Weights of a small image captioner.
Model: 6.65M parameters, 32-pixel images, encoder norm batchnorm, encoder depths [2, 5, 2], decoder layers 12, decoder activation gelu_tanh.
Training: muon at rate 0.014, 4000 steps, batches of 64.
Data: trained on small renderings of single solids in any pose, 1.3 epochs.
Rows from block 9 of the text decoder of a small image captioner, named by matrix and row number. Rows with one number belong to one neuron. Each number is 128 + 24 x the weight over its row's rms, rounded and kept within 0 to 255. All counts start at 0.
After each neuron's rows are labels from the 100 texts, of 14976, where the neuron reaches its highest value: "tokens" is the input token at the peak. Only what is clearly more common there than usual is listed. The data: small renderings of single solids in any pose. In brackets: how many of the 100.
# fc1: MLP up (decoder.blocks.9.mlp.fc1.weight, 768x192), inputs 96-191
# fc2: MLP down (decoder.blocks.9.mlp.fc2.weight, 192x768, transposed), outputs 96-191

fc1.257 [130 102  93 100 133 151 124 137 140 140 151 171 128 117 143 132 124 131 179 130 138 115 144 116 118 108 114  98  83 137 107 120 104 142 144 127  98 124 138 146 145 151 165 156 100 105 106 155 159 111 113 151  83 148 175 112 146  95 116 129 120 144 134 138 144 100 130 147 121 134 144 128 122  96 102  94 112  77  89 161 133  98 124 136 129 101 176  90 201 141 137 183 135  88 152 109]
fc2.257 [116 139 116  97 131  99  98 122 110 127 133 104 102 120 114 106 126 118 106 124 129 136 107 135 155 106 129 143 166 139 176 104 156 144 115 166 154 129 129 134 143 160 115 149 108 155 115 150  70 140 117 157 153 142 113 108 125 178 130 112 156 160 151 109 124 121 128 129 149 112  93 150 145 180 112 148 118 160 153 141 109 147 133 100 135 167 174 134  96 125 122 127 152  97  99 157]
tokens: "blotchy" (32); "checkered" (30); "striped" (20); "dotted" (10)

fc1.383 [ 61 136 104 113  92 150 132 181 106 153 137 109  97 165 105 121 124  90 113 125 139 112 115 120 120 146 105  96 106 132 152 182 151 149  93 152  85 137 143  74 118 125 153 113 132 130 111  76 147 160 107 108 150 156 128 145 120 137 103 111 110  96 111 164 134 128 108 154 149 108 111 114 111 176 106 146 136 151 128  58  91 120 154 118 127 153 113 112 115 123 133 136 112 115 120 128]
fc2.383 [108 138 115 175 115 121 117  73 140 146 130  89 162  93 135 144 124 143 174 113 117 126 124 136 121 147 112 125 153 135 150 144  93 117 152 127 128 171 158 130 139 164 123 159 121 123 157 139  78 130 129 114 113 143 124 113  79 116 129 181 154 146 152  98 134 160 112 144  80 124 116 135 156 125 119 108  85  75 119 144  89  93 164 164 128  98  76 139 132 135 115 131 166 128 132 129]
tokens: "black" (33); "grey" (14); "orange" (9); "yellow" (8)

fc1.436 [178  86 108 158  92 136 117  85 154 102 150 122 113 101 157 112 135 152 167 113 194 105 117 133 131 127 115 109 130 107 118  95 169 147 103 135  64 141 135 138 127 129 117 107  83 150 103 123 124 149 136 104 150 118 131 103 122 128 152  82 104 122 136 147 131  90  95 115 130 135 166 102 127 188 170 107 163 130 123  82 130 149  81  97 129 119 137 138 107  78 136 166 141 108 118 105]
fc2.436 [138 173 127 177  63 123 115 127 164 129 141  76 125 101 118 109 143  91 134 136  95 136  99 133 146 115 146 142 135 146 118 135 135  60 127 148 135 121 173 130 126 109 157 126 130 141 102 132 185 137 133 148  72 128 124 116 136  96 118 138  88 144 179  92 139 114 182 137 137 118 158 132 137 100  95 175 138 151 132 120 129 153 146 146 148 109 143 127 140 143 121 141 140 171 159 125]
tokens: "a" (100)

fc1.1 [126 111 116 132 137 129 121  84 130  84 128 132 122 178 133 128 143  88 146  97 156 145 145 219 116 157 132  83 147 121 166 123 126 122 176 138 141 104 110 111 122 140 111 114 100 126 133 132  86 111 118 143  82 116 148 103 127 133 109 127  91 103 143 132 117 135  92 136 123  72 147 140 141  95 147 118  97 135 167 131 104 117 136 126 138  86 103 106 150 161  89 133 137  90 163 146]
fc2.1 [140 153 115  89 116 118 144 143  89 143 110 142 149 122 147 128 146 119 135 101 118 124  84  88 163 137 141 134 113 120  93 150 153 116 125 133 125 167 102  93 135  96 190 132  95  85 171 144 157 144 115 163 112 119 132 137 103 114 121 139 144 155 147 138 135 109 139 140 133 172 138 121  93 145 131 151 164 141 107 119 148 161 133 144 128 144 147 143 142 126 171 136 140 162  57 114]
tokens: "cube" (50)

fc1.751 [136 131 114 136 140 131 105 114 115 122 178  92 153 134 135 117 138 127 146 137 133 115 144 127 125 118  91  94 164 134 136 125 139 167 121 174 104 148 125 108 126 142 193 139 104 137 132 154 147 127 132 125 147 133 124 121 114 153 150 150 126 112 131 121  72 108  90 185 135 137 155 134 142 155 157 143 130 142 126  92 141  97 144 122 113  28 106 108 131 129 146 137 142 146 131 123]
fc2.751 [ 91 118 152 163 100 146 123 144 147 115 110 139 122 108 115 108 162 107  94 100  76 151 122 143 155 140  65 121  93 134 101  99 163 135 159  91 113 131 114 129  76 135  81 128 125 111 131 169 111 135 112 128 134 113 163 106 129 153 136 131 124  92 163 125 151 151 149 120 194  97 124 161  91  92  94 116 122 147 139 124 115 142 155 125 116 161 172 175 164 104 145 130 140 100 153 104]
tokens: "cog" (26); "jack" (14); "block" (13); "ball" (12)

fc1.72 [ 95 135 102 138 125 141 121 131 152 104 140 137 144 141 148 149 136 132  94 104 157 138 107 106 182 125 160 111 171 109 133 113 116 128 139  86 128 125 122 112 136 162 100 139 160 134 132 139 123 115  84 116 124 146 145 120 115 128  63 150 137 120 135 119 156 159 138 132  87  65 115 145 109 110 118 132 106  74 131 127 145 136 144  96 149 129 112  71 146 138 135 137 130 102 138 128]
fc2.72 [153 119 113 180  88 111  97 137 124 120 126  41 139 172  87 129 167  99  94 126 132 121 136 141 124 123  92 124 141 104 136 136 153 147  98 123 122 103 110 131 108 132 160 138 121 136 120 140 193 145 116 109 141 139 127 129 127 175 181 107 136 119 116 150 112  93 116 149 151 122 138  97 147 159 119 122 140 102 117 117 209 192 121 144 156 185  92 131 130 140 151 117 124 120 136 134]
tokens: "cube" (100)

fc1.368 [170 150 125  84 123 156  76  78 104 134 106 171 165 103 124 154 146 140 151 117 152 144 112 102 137 114 141 129  94 121 140  99 164 118 145 170 110 155 115 119 157 158 152 113  73 130 103  94 110 164 119 127 168 132 100 138 162 116 128 187 139 132  74 140 135 108 145 136  76 152 132 145 104 149 145 105 101 113 104 101 142 122 130 135 114 208 136 134 164 161 126 140 130 126 111 118]
fc2.368 [132 132  75 138  85 135 153 141 150 100 126 132 140 153  99 126 127 135  85 127 123 135 120 111 129 140 145 124 138 114 118 136  92 121 154 114 114 143 108 135 100 136 118 116  92 125 142 142 144 141 128  90  88 141 166  83 140 142  94 128 139 126 154 138 109 143 136  87 146 143 127 155 195 131 127 134  97 184 128 127 109  96 124 125 136  41 113 125 120 130 139 105 149 137 132 141]
tokens: "a" (94)

fc1.149 [ 96 118 129  95 114 168 133  81 135 145 156 133 130 157 128 123 163 134 150 138 147 157 176 137 122 145 103 119 109 155 154 107 112 123 139 136 115  86 144 102 117 105 160 126 127 103 177 176 134 137 143 169  99 186 110 145 141  85 102 126 151 133 112 117 133 133  98 143 138 119 155 142 119 151 156 106 130 113 114 133 151 138 126 125 126 134 152 119 147 162  85 181 128 125 144  98]
fc2.149 [112 109 151 128  85 127 146  74  95 145 112 103  99 130 128 121 107 123  85 144 132 153  97 116 157 157 136 132 173 154 115 134 128 115 112 130 171 135 140 128 110 163 155 112 123 161 136 109 137 180 135 136 138 146 129  95 136 117 132  83 105 124 134 187 127 161 144 159 145 119 103 161 202 120 146 154 144 106  97 113 146 181 177 138 137 145 157 152 135 127 145 133 102 118 130 151]
tokens: "a" (36); "<end>" (30); "blotchy" (11); "checkered" (9)

fc1.602 [141 147  80 182 126 173 150 146 134 141 115 112 156 170 112 127 160 130 136 127 120 152 109 141 145 110 125  87 107 159 137 108  86 120 146 125 131 162 126 135 132  97 120 134 127  84 117 155 127 125 109 131 111 148 163 149 120 117 126 124 151  97 135 142 129 129 156 147 121 135 109 107 129 128 128  94 137 131 107 120 151 195 105 139 100 126 137 113 108 129 131 157 147 102 153 179]
fc2.602 [135 137 118 116 127  57 141 113  92 163 131 132 117 114 125 112 121 167 143 123 119 132 126 129 175 121 113 126 176 129 141 142 130 109  89 176 146  95  99 143 161 148 186 161 161 152 131 120 136 102 116 173 165 125 151 112  87 196 130 129 139 147 112  85 108 138 178 142 140  49 128 157  80 100 115 140 141 158 141 125 147 120 116 127 138 122 143  90 167 139 153 128  98  98 128 114]
tokens: "a" (91)

fc1.706 [ 92 125 137 135 107 145 152 129 135 143 128 139 130 140 122 169 117 136 135  80 119 100 121 147 108 137 103 124 127  88 128 129 170 171 113 127 106 107 159 114 124 191 162 117 105 162 133 141 103 162 124 137 105 118 112 136 123 124  90 105 159 105 204 113  85 170  97 116 118 178 133  78  87 134  98 118 140 131 112  94 124 145 155 118 101 160 138 117  95 139 144 138 135 148 127 121]
fc2.706 [ 86  96 147 105 140 156 129 105 160 128 125  93  99 139  94  77 133 128 112 165 133 123 150 122 117 112 162 110 114 138 121 130 126 155 135 130 124 145  95 123 166 119 112 128 165 137 137 145  84 166 143 131 150 152 122 110 102  82 170 137 133 128 120 117 106  75 144  95 134  95 130 155 162  89 159 138 109 111 112  95 126 126 142 150  92  89 130 128 134 135 129 118 135  92 108 135]
tokens: "black" (23); "grey" (13)

fc1.733 [ 95 141 132 156 144 164 125 140 165 161 120 127 119 123 138 170 103  48 106 146 143 124 157 117 130 100 168 141  87 135 106 121 161 119 140 171 127 107 108 113  88 123 151 126 113 159 120 102 159 100 152 143 119 147  69 131 141 105 128 129  89  66 173 119 101 152 118  96 103 125 114 138 135 155 109 155  97 168 107 139  78 127 142 129 117 104 109  72 135 114  96 139 140 113 149 100]
fc2.733 [110 136 135 116 113 133 123 150 132 117  83 112 160 160 101  93 134 132  93 116 135  78 124 130 133 136 104 133 187 107 138 122 141 150 123  83 129 137 154 134 144 121 136 102 127 171 153 119 106 104  79 127  96 106 167 170  98 169 141 122 117 144 107 112 118 110 141 101 127 135 128 143 204 114 150 124 132 125  95  61 168 128 116 145 136 112 151 154 129 136 153  94 140  92  98 147]
tokens: "blotchy" (52); "glossy" (30); "striped" (7)

fc1.501 [110  64 121 166 145 127 126 160 135 135 172  78 143 146 120 112 134 129 157 100 112 139 123 134  91 157 133 136 129 140 173 115 138 117 118 156 104 118  79 121 156 120 122 106 165 129 145 177 105 118 167 140 153 130  94 152 108 112  99 137  49 155 128 125 137 162  78  94  82 120 117 113 165  93 155 120  93 146 151 114 100 136 117 162 121 141  99 134 149 127 138 144 169 153 109 118]
fc2.501 [161 121  92 131 151 145 170  47 110 120 102 181  90 108 113 102 116  90 164 162 136 164 106 124 141 121 123 121 120 147 133 122 137  90 174  95 137 106 136 145 128 120 107  94  93 130 146 133 134 131 114 105 118 118 144 123 149 123 125 105 146 112 129 156 122 102 107 114 107 173 124 131 125 166  79 117 124 141 106 168 131 148 158 123  95 114 100 131 137 150 104 133 119 135 128 135]
tokens: "black" (8); "blue" (7); "pink" (7)

fc1.474 [105 135 122  92  84 128 164 150 144 115 136 145 135 103  89 149 133  92 122 149 115 106 144 156 116 139 134 142  89 105  94 109  63  88 141 147 125 116 123 126 110 145 101 133  38 127 131 117  63 120 124 140 121 146 137 117 132  71 135 136 115 109  95 132 111 132  73 114 120 112 117 134 152 127 129 107 140 200 138 127 131 134 132 107 137 107 128  99 118  96 172 111 108 114 119 149]
fc2.474 [103 131 131 180 154 129  93 125 109 150 121 110 141 144 149 148 132 112 140 122 166 114 111 117  98 156  97 140 168  93 122 160 116 107 112 110 179 128 166 114 111 158 155 126 141 106 134 161 134 131 137 108 121 114 154 143 138 152 134 126 146 122 113  89 121 123 160  98 127 141 113  96 101 122 119 127 111 130 145 173 138 129 143 111 131 136 114 123  94 117 130 105 158 138 163  77]
tokens: "blotchy" (54); "striped" (17); "checkered" (8)

fc1.763 [ 88  79 115 103 142 127 136 149 129 133  64 127 149 167 109 112 114 144 124 101 109 111 143 124 132  97 136 128 133 110 165 149  79 133 141 112 102 117 124 147 171 112 131 118 126 157 126 109 121 155 143 129 142 146 117 170 120 131 158 121 174 123  88 111  92 126 129 141 145 128 139 131 122  91 115 146 111 133 118 156 104 151 100 113 148 130 130 101 148 116 168 160 129 125 135  90]
fc2.763 [129 148  88 172  98 114 125 159 153 102 182 141  89  70 144  78 115 114 124 132 123 140 125 162 158 147  91 128 102 113 123 147 125  92 117 105 133 106 117 140 158  96 166  95 146 144 144  92 134 144  65 165 133 121 123 121 136 137 121 109 126 132 131 116 152 167 130 121 120 125 107 132 130 132 195  80 129 143 146 111 125 153 143 101 119 180 153 111 140 163  85 119 139 167 151 106]
tokens: "cube" (100)

fc1.512 [130 139  63 138 108 128 119 105 139 102 123 127 120  99 102 122 131 120  95 119 135 105 121 119 142 141 137  71 123  97 146 112 117 157 100  87 165 117 180 113 132 159 157 187  99 139 188 112 152 139  81  93 137 116 124 129 173 101 169 114 120 109 148 106 139 142  94 126 149  97 125 142 143 174 158 127 115 146 113 148 121 142 157 145 117 138 124 135 135 179 153 108 136 175 122 120]
fc2.512 [115 132 169 101 125 116 127 145 126 141 127 143 178 148 127 137 110 130 114 143 119 122 129 119 163  92  87 131 145  86 102 130 120 125 161 153 119 117  92 150 103 126 196  91 104  88 128 136 119 122 119 107 139  99 118 136 130 137 151 126 147 178  88 141 160  90 123 160 116 116 142 133 110 186 155 124 134 117 161 111 130 188 136 105 108 148 153 114 145 179 122 150 127 130  97 143]
tokens: "cube" (60)